Weights of a small image classifier: held-out accuracy 100%.
Rows from block 6 of a small image classifier, named by matrix and row number. Rows with one number belong to one neuron. Each number is 500 + 50 x the weight over its row's rms, rounded and kept within 0 to 999. All counts start at 0. Numbers have three digits each.
After each neuron's rows are labels from the 100 images, of 14848, where the neuron reaches its highest value: "strongest on" is what is common among them; "colour at peak" is the nearest of a few named colours to the mean colour under the peak. Only what is clearly more common there than usual is listed. The data: cartoon faces. In brackets: how many of the 100, against the usual share in percent.
# fc1: MLP up (model.blocks.6.mlp.fc1.weight, 768x192), inputs 0-191
# fc2: MLP down (model.blocks.6.mlp.fc2.weight, 192x768, transposed), outputs 0-191

fc1.118:413370482516503563481454489449517516536591473432511552569500438520602542475557460638543412522578417498469499390551511482471449497519524612497448533493506489565471532516489520524442521527407445468453504586431470568527477521432555514494468456472517461522514520441430565519480502464496423548608465597498449542616452545524490448465452497447490536469538575574512399543542492545494525557603481499550494538523536513533492453535470512513461532584563462475461458463492490369484535539421536478484469489382530515514552449458495478505447518441422484515542594550481498496494474504340526498
fc2.118:529549452419544516505594475529461470511527535477415532549580536428450522586482479539463503546482597570566461504443421451523467588529570426479477536574411550553476403511507498558509480444547481470523525480509497427500476498569482536481504473513445484545613552581537547520551510552571516539599558532474524497489524509431429477466515532501511503416488527446390506579478473518513505579469530533500551417519484516564462464517530423552547480494426501613571472368460554509516526548503497471498555537473470412526466416661493505506432453577467337404519492534531459467536454474519533499
strongest on: grey face (48 vs 14.4)
colour at peak: grey (73 vs 43.5)

fc1.672:373474436461503470478495572514484430466538470550454583458507484446584437423572506562474460495485443493434477467504379462553523558476415532579502576465548473476453545383452571492456484582432541491441545594511502498467565494473524560501516441522493512529465487556514462506475512486527418566506370547460505531528446494362491491448476542413468415455485517417452496471420406554454515590596483480573513556512448504510474526495500525543485515571571441557407502463499422477557556542382522525475532476541618437503498447467527508486484531497484477510557529604507448518465465421474447465
fc2.672:588490447485500452506504503486532454492575569424533439572587450485454498527517471371475525580575533493589532518536545500508511516470608459433551570482484558590518444568457555433553465547459506520522535492482603422441552525460449499598486569471474514604584509529436554484453542493401528475519508534548471481565600489567537390507544489475538533499590518559483457573494457544485522511539509541474487510451480363533459512626443474484578572509565493483556466419506564465475504523604584443464493414590479512508466479561465488540571454465461489501466542456469486436576473522485547542
strongest on: blue face (41 vs 14.2)
colour at peak: grey (73 vs 43.5)

fc1.692:496436484457481486458490491543543403556545483563538495486515457454530483512538471468454544525433445504503512511538475559549584497422537558588450550530532504521465476564517468448449525578469546429456450519505583495454507505554414489531522449501473495525470548577384552520545509413541478468564520488384432562565505522343455458489559663383562472562465498477386520476412389446518530628393579514503542533517369484518463542549453491505531522469450511521504402483569499500556463538441470506492523482501513418546412484505502497536457483509433536485523496492541496442479446569471536512
fc2.692:379504501511540573438496592499485532474527521550475521517481416462517473434506525568500408436489535582421524422510466473472469590545452491511488568441512543470509547436522622445437518474451581450400511541536464574443446497536537439464552533487575507487418536490538483500518521466484401542583490512476452467495494420536448461434468525451463397534552573443484569536424531522532501409493450375537493460486504480542529523442578539501448473529563433517472427561505525525506539528479536547475457546511554584547477388424541499550459509482554627602483565558408509420527434479426499487
strongest on: blue face (93 vs 14.2)
colour at peak: grey (77 vs 43.5)

fc1.346:488450524542468490490421504607512522528538439439572623510448476431588442446498463562476477490579495328434502452515535515536496469469551634580408565553549503551460518458426447487394531518452512510463440520422557582496391509358473479517507388520481474449481514536491494472516373522500381531523480489409470486518436497443504486506423588483493494474460511536473433484509444424518502557534513493536502453556564517544542489473470608451490542486505432458492515452556516449496498509369514484549507490475514498513542517459449523425418553496444505507500560522482526513465527482415531558
fc2.346:545497451528452559476536484468513510517508506428454444495609505543460429382466645479504473543610537516517461583554434526417505542578483523583518535512567545567516511524551472515489518559482518500448520514537525464391485511576531534514527456478520565508521472490508628469440512480591585533435484460482529610494462560467522487530477483507497497573535523575440547516585507536547454497589527467515579516388588451596547512487518462556514529483477533482559592430511638558502465493500469489377532554367539425453521522482485477532531471480501447510476503550490517362502446561499550500
strongest on: blue face (32 vs 14.2)
colour at peak: grey (72 vs 43.5)

fc1.440:445409429512483642463540556486395401476550515515499466504461502420527408504521553529520499523540495429557553529516562537554504480495444465556464514524514580438463540487493523471470470536539472480520503566408488494479462445530566455413420466465542530444484560486416545511453568426549515526468541573495493509500471544422497520368496498545533619421521506490546457480456508554500459546526512560579526583526496484492390515463402569502459590634493487598578512508431579511496492435510504519513558548463547548473521491475445517520495488542374477498483522625549433509400497406526536470
fc2.440:475560552567513510506514480480481488487425524435397548511571522626465486584520480488485439517447589456520492516496528425493451544564421570489491594539501508468548562522564555488558527446562466521565546429554477450549492472516495481488461508506401565465551472629492426495470443489579524462439420535610621519429479507538503547487464418525501484534474502476459502444524632509381566541546510419508459411513524499483492425470571465525519493545431520476460516506561486426532526531412463555525451557468503506501629570613548457452454530511559531515509465538448518596528548486531423438
strongest on: grey face (91 vs 14.4)
colour at peak: grey (69 vs 43.5)

fc1.455:427470418582489445558517526511579540538562552473478528517467538458491478513514477576461445576585554462478488455410532517561445503512423495594393574516468430531471480372493468499501483521392545462486535557483464524546466478534475467512473512543483480453455558511458475467497471552502447565504395498485516573492384542486516549523384520507427590420529567502546406470502513579435533578555502512580471552474449550580524466520546522556479468620479483460460488432454578545556492550360504533482497490501497619561521471499540494434452539516482483523473504618464616497481435445518557508
fc2.455:572596627501417494481450498415453446373375545485558479575542513592447548514540532537517450383426440508488457569505442537457484555523554538505539391539481517467538401558439576468484466408584493497571488504539501460460508550498530534442516470499539497487505381532519402452487545460599498432507487497552569471511472521535437487464514544513471511537483396507434496560512453416530483450482553519430472548538549487501516498501446502499469422513487545583598561485476455564477551472556494577538439583499493518444497479484411481565514466503475447474524490579506458442408502471488380512
strongest on: blue face (55 vs 14.2)
colour at peak: grey (77 vs 43.5)

fc1.44:478433479485523453499440473504510475552470368535460458543502410559477431422487443584558530488439570476534517505471571453508587452427498476518468552555482613531510552520536555527423543523491624492386554490503559460468537530491463417483576460506549478543524472499473538553512497641531521513502520562447535505528449517456502468511556481504581436517391546597479523465504482461482429557531530480496498530423434506509449477499468458556487539474498573547473423474614511527362538553398435495419507475495519429528478400436485532551501505470429602519430602495486416531450554550472498450
fc2.44:484522540542511421531548446511505509571426587402476545523374475565466528403470447503487530564542545586515459449598364523445526576632540483528530491517436516481499532539598478490510543576517481507457531453555519490512429538568465435482520482531535494457505482502512536508572425567560530491487534487480543518466524586482500504539432547601586555511492531565400563576524550480547545422517575466501447469504576446476539526367464481463500498498475486486617571425433611477477532508580461541555543502528471547544549505459455563472614459511590509518442443515487559509534520510527473470
strongest on: pink face (95 vs 14.7)
colour at peak: pink (30 vs 11.9)

fc1.176:488464387531600516435497645526432483587551499500484521513476477473558373490585449597447484576480463467523561409427460449532559486504496544587427498441473490560486512474464481454445509556439540425409484560446519603502459524542505491450493543483486557432494461589426459513538456502504450531585461559435460478558524514529510521513418512501437564473492559544481513582492517535454569590521512454555503486497501500519449494494494497498521535506563413457453478378486417419446578497556621503490503529502576517551427417449538576554449570523440511486540513500481536540511408478449583486
fc2.176:523508572433488376559484487580499520448541503472450512507527648457453498547522521530497530541443545564494539464489453578417395517514564510434508510502499485504543455420471539527480473430513432550614468494597444448494471482552418548530489548512545541504517581493497497512468500473506512448469558438649451525474516510477521531522568457460586498480477476453497550446511444425518556501393511462480459534496454527400520403490504421570488527546515522472591444552525475501550385530600520485535515478480468470599466511574458448546465305477506468542510499541455488450495544559581447564
strongest on: pink face (35 vs 14.7); grey face (34 vs 14.4)
colour at peak: grey (69 vs 43.5)

fc1.542:533452452588441469433472524566495419541628561445583506539555482402505469470585456501440531533552485443560486451559488440592545471482507555611524554498504487603536496474484416421467504538448552506472441567441585531459513512516516468560518478469509547465568487548448545504505416527530522539520431543448501454558497543577498492492487442583473660486415568477473411571474460507425535602532490502622524470477460470554426505496490461553524496575571431451486490331480510505482542523501585511481508519508472408544438487458487568502482506539424503528516503452475489485540466577510539527
fc2.542:488616528493456538488444502484522485422476418617444561375530478521478545565458514506521522443521522523491600439510502544532524503424474464504492557494438527451568527525501419563521537427524506505504568473457488537488495433511496538532545382589572413547523455505548491482530520442456518506508574517534488469428559505448486536510549460479536492537532475504519404457412450440400546483528537500472477478468378462418453507483530646469526502391547465540418451561464483529616527497413501541416536471586511582511538514572513524582412464412491541415534465481580516536546532504510453413
strongest on: blue face (83 vs 14.2)
colour at peak: grey (69 vs 43.5)

fc1.727:460435432499597571468460535527465486499560443510501466562394374430512429533573565530469483508527619460486543519473527458521567409455511507531470555513539581503511585463440551515483539533477575534454504534495556492455498553471594409531523519417575613516581467611464548485502416503511478502592534580487493425507508453525524473487466408475526492445427486452495554559534469548427494496559537447507476499524465421493434502557499529535528488482463559490506517444480526485525576512492504528353545443518625481557453412525535500589507482455430532530437493451365450504503476497438584512
fc2.727:578535523468453520551515499522475527483442449506528450464520436508481461489448375390445524539487493534528494545485601546564530412496507431449567454411525439552420519580570460451533540429489512578503500526519582516513487600574544578538481505416502510562495452447608503506467499528566542484505514495532494484470518493551525615559511485563530576622455520586514518480566537497507477480392486470448490432391468555475531592531532542508538577431513494375462545517502516558458482556492532426469515588422484583474488528509584458388506450528457448497544549452485562525573514531547462595
strongest on: pink face (91 vs 14.7)
colour at peak: pink (29 vs 11.9)

fc1.395:472423460595460552469509503514570417509500440507491527480484505567522469522569465556480485417597480541442539428498500407611504492390483500539473505469534548557416493488477506474477512508362595453446502533461514609494520467354518487484493463549519537573532515478456431458455458469497455471564433603514539518522490541538495436525451471538517554481528581510525343545571476566431537516592435435489480505526420526539487451516459522470516501571598443493459505451450406414474586550461572519503486507494518538489489446408527577573451569530463518526475570517477480553460442500403461465
fc2.395:503535478512451504539568484439521497496473506418458584503553481535508559523527547509501482443560444555537542539519544513428452490703583486466477448554583490457492510588507540471569479491533387502556610426564502441510519571521566524554552492509494507496535465526541446546528569539515503477455546464495559449477565592513543494507442535443503390503543424547487674551521536557600452412458546527524445587499506423493515473430449448538539476545496481454536499499513542370493459497508421615562546455552535622451516540512434470460568538466518503515458490511513537466541541472495494510
strongest on: pink face (97 vs 14.7)
colour at peak: pink (33 vs 11.9)

fc1.426:449408415438569486429461552434439507517611402569482505516535366469587508496491492499499479475471529490520465531478573467513590454389479466558431592484433541531514517430445498521448573574421492485405395533430448589511537497508482458490516504455482482515535615529459549504470460482466494534502467590469510488605434499447489525507540511373511538414511580440552476482418505473415566532581449446589513461541478491501440583557413480523421509517529503506441459471526472542493548532516548495426512494475585518633528478447542522520478514463457526524443605496503496464509525505463502450
fc2.426:515537557532436513504490562511458436434517498499543631561507528507546515440553435517451535443488491431461492464501544430579555509444558492519475454588599534502371487492345422595514535557486532525485463502534524514416455512402489499465501441498458485444586540514505444464554517442435509488571531569554479461511580551445452496484561533458500507511531528536466440561515463467514496464435486474474447501644474517489489497471535522542487493493540442485528667396489430533505476511560593591431505464483557489417467441477481574493354478600474525473439526444538499478518474464466573514
strongest on: blue face (38 vs 14.2)
colour at peak: grey (74 vs 43.5)

fc1.573:498363464470494517529489547509476426494542499480544453512531450421577493540550453563477465575554516516416504492454586405534480581462491503599524497563580504484478500542501541441493492533511552544454463550471559496465531518369514489518477458525507560530566458546519538488560552429520439492562503475480527505539532545346493446415423507424552435383463516493465454497543398592503497596537538494516519577569463494644447535466475504525534478497476488549545372403511518407508554452408512475486509514502555440513490416482496489539484566539406497496536502499506369562500494470447494568
fc2.573:470506456459460513441499532512494525542595494524429472558469529510563397468502483511496434524557548450434536428428484555502499475425446523509470540508509471537553415465386510515490527524421564423533453554509502579494501497492443467480528499382575549586419528466485432462432543504549382585508397554509412491501455488541548464501555484550442490456595559510557411445463560555430464452525453454524503500587565593565441534534516490467559540507609485461415481514489476558437510599517506527492468459439509528518462426471476511555385533477430467618495561424425550451557522481487558516
strongest on: blue face (93 vs 14.2)
colour at peak: grey (69 vs 43.5)

fc1.393:483444471511539587488463546476521477494529510507480539499478533447418533538542513535502533466502449501561493544434358556434484522528565501496511495396514575407559541525461402441493488476495443536525461462602417473513501561419580486527530515536556502388422563579447473578497474483512498531533406449410406557466452478497497514537427575485479453426475404456407586559423478499464561489440572532548476598412514525516536497451487431529399487521404473516566442527441435541418498429504461582496471508455472572451446468461482533526522518533446454489555480548556478485388550504512511422
fc2.393:533557542516525466526612466515498515517443449516476498489573418543433627537518570476457497460575479506501521558487574535505523506514477497499535514494408535481562567531537428517497532387516423535546439478469520463579463440554466500522508488589394471463480466520526590472509467447620554425452532457484530507454525486450456570558438517460461432515476422449501546519512518542535498402469549527461423543549517452385547558529424538466493560487455515460604482570527522464571550397482485492552491477440567483361465524491504574465491490451552589497394420512558465459439464531568382478
strongest on: grey face (98 vs 14.4)
colour at peak: grey (88 vs 43.5)